Rows from block 2 of a small audio frame classifier, named by matrix and row number. Each number is 500 + 50 x the weight over its row's rms, rounded and kept within 0 to 999. All counts start at 0. Numbers have three digits each.
Before each channel's rows are labels from the 100 clips, of 14976, where the channel reaches its highest value: "strongest on" is what is common among them. Only what is clearly more common there than usual is listed. The data: tunes sung on syllables by a formant synthesiser. In brackets: how many of the 100.
# conv: width-3 conv (model.blocks.2.conv.weight, 288x288x3, each kernel summed), inputs 0-57

strongest on: consonant: /ʃ/ (68)
conv.248:460483537543509566440532450519556543581477463456491401543503492476526521493518428566441460515494551469474471516618496487497509473515516543563464460401481534439561449525490453

strongest on: consonant: /t/ (61); deep voice (59); vowel: /ɑ/ (42)
conv.104:456425515475567614521657553456531415469452424580525479631513471519555465539500619485655516502519493535440484494572490436488479480548533562463483528447509507531498447432516443

strongest on: consonant: /ʃ/ (88); vowel: /ɑ/ (50)
conv.93:560522463453507457517568469512495493531489455549587551541458469527492567662475495479502459472590491589537562557495527499480443597520496517537527537489482530555533486529480426

strongest on: consonant: /t/ (52); vowel: /æ/ (50); consonant: /d/ (46); vowel: /e/ (36)
conv.149:547458521487427560459476482609519504563545486445572503487501473450455550469544413477598527526523506550543561511497442533405607515465519380484486486520491502512595556559432567

strongest on: consonant: /ʃ/ (83); thin (high-pass) (29)
conv.186:492551480473479417464448509489505631565566532519535539526475431527496520504474457517533568604453494536454538501494510512461515433533523597529535418537480618480498555446526594

strongest on: consonant: /t/ (53); vowel: /e/ (50); consonant: /d/ (41)
conv.224:511506499530444491572522520605485614484592491593604497547599458487537485497517430520579465393481565577484472557573545532550546486530519516508627573523557472454502480458463471

strongest on: vowel: /ɑ/ (66); consonant: /d/ (59)
conv.25:496505453452510448559550525433501497357547511590484505514489447534509495487495437514422503463479545432543453555482578574569431438522455478501540447511452512516468446386534499

strongest on: consonant: /t/ (57); consonant: /ʃ/ (37)
conv.222:588475543488437492543598523365543539571627578439519491584499486566483464542451413517593510490483506472566574435497527535509412519503431547445540482527469457440600476410464417

strongest on: vowel: /ɑ/ (45); thin (high-pass) (35); consonant: /m/ (32); clipping (30)
conv.57:528575519456541464462474629535432446477534423530482589481419485427559503436544492537446460459531500557546533514598519536500596536536454510527600520484529522428483607463570469

strongest on: consonant: /t/ (75); deep voice (58); vowel: /æ/ (58)
conv.274:465500537446451505481489575496498391556619480511560482515489573494432569417482498494485538453493457517512492444523533500402554591433480471524468512503463449454480529463447564

strongest on: consonant: /t/ (98); vowel: /e/ (41); clipping (27)
conv.202:558506570451517501476547537550502483487486514599590486500506477623468492445605431526516456542511535521586460481470491478439537502495549532473575526500541498467538487496524507

strongest on: consonant: /ʃ/ (88); vowel: /o/ (46)
conv.74:541482566415505502489493465491472518408476422414517400486466581458401532516554495563509501505480490524374474466549596471457525496493502534478460461461433503546528514542538403

strongest on: consonant: /t/ (65); vowel: /o/ (45)
conv.215:469450482544633460456455583469534506494452558496520508492590516582430582562500575473534625459518638417504545486504459478584520548500523505468529518450426439481459479546518517

strongest on: consonant: /ʃ/ (79); vowel: /ɑ/ (50)
conv.150:537427617492471499541544440468560491493518454492561497416424502494429555465522453587519537464499517573551491453587610528469519579488406530453462452522506511556535381513537491

strongest on: consonant: /t/ (100); clipping (33)
conv.97:540436485461581547534470558636533354500495531545509526450486536547494513405480573458567496477606503560506497480469476541567487541431553483496474489543455532469524445486543502

strongest on: vowel: /ɑ/ (58); consonant: /b/ (55); vowel: /o/ (36); consonant: /t/ (30)
conv.156:417474543556529508531447446454485425461442542483522473480494500517551466515470476584440519507489507509453530478526464514509527430550473442576396475422513532545585547560484493

strongest on: consonant: /ʃ/ (56); vowel: /i/ (37); mains hum (25); clipping (25)
conv.31:480451450564527529476560531507500472483463578512531457451535535532438393433453522542429557600483438551542506533561447581574554467518614408485559471485471544421523491591506451

strongest on: consonant: /t/ (55); consonant: /d/ (45)
conv.126:481446537556517541417481497551475473461517453477367430473524463508478487500389380503486635398474535428472542481507523446535510538509499556464431505503518578516494476481450495

strongest on: consonant: /ʃ/ (91); vowel: /o/ (47)
conv.273:534601553442427439474470470561479466486531470551531585447473425423460516477579457488457417494487489462449571514500617506503479535462503501491511591483491479533512480497551562

strongest on: vowel: /ɑ/ (82); consonant: /ʃ/ (63)
conv.46:496534616439495491524459491370527556522550523563432505470543534564496501500540528458467503564588429434516474506534483488516537501508563450491501505501449543484502520398485391

strongest on: consonant: /t/ (88); vowel: /æ/ (66)
conv.160:496548498474462504457644470570451475486536557494485424440550515588398575481506476442531550508542426454480543523480512520431509502496550524482480504495561487444477503402450462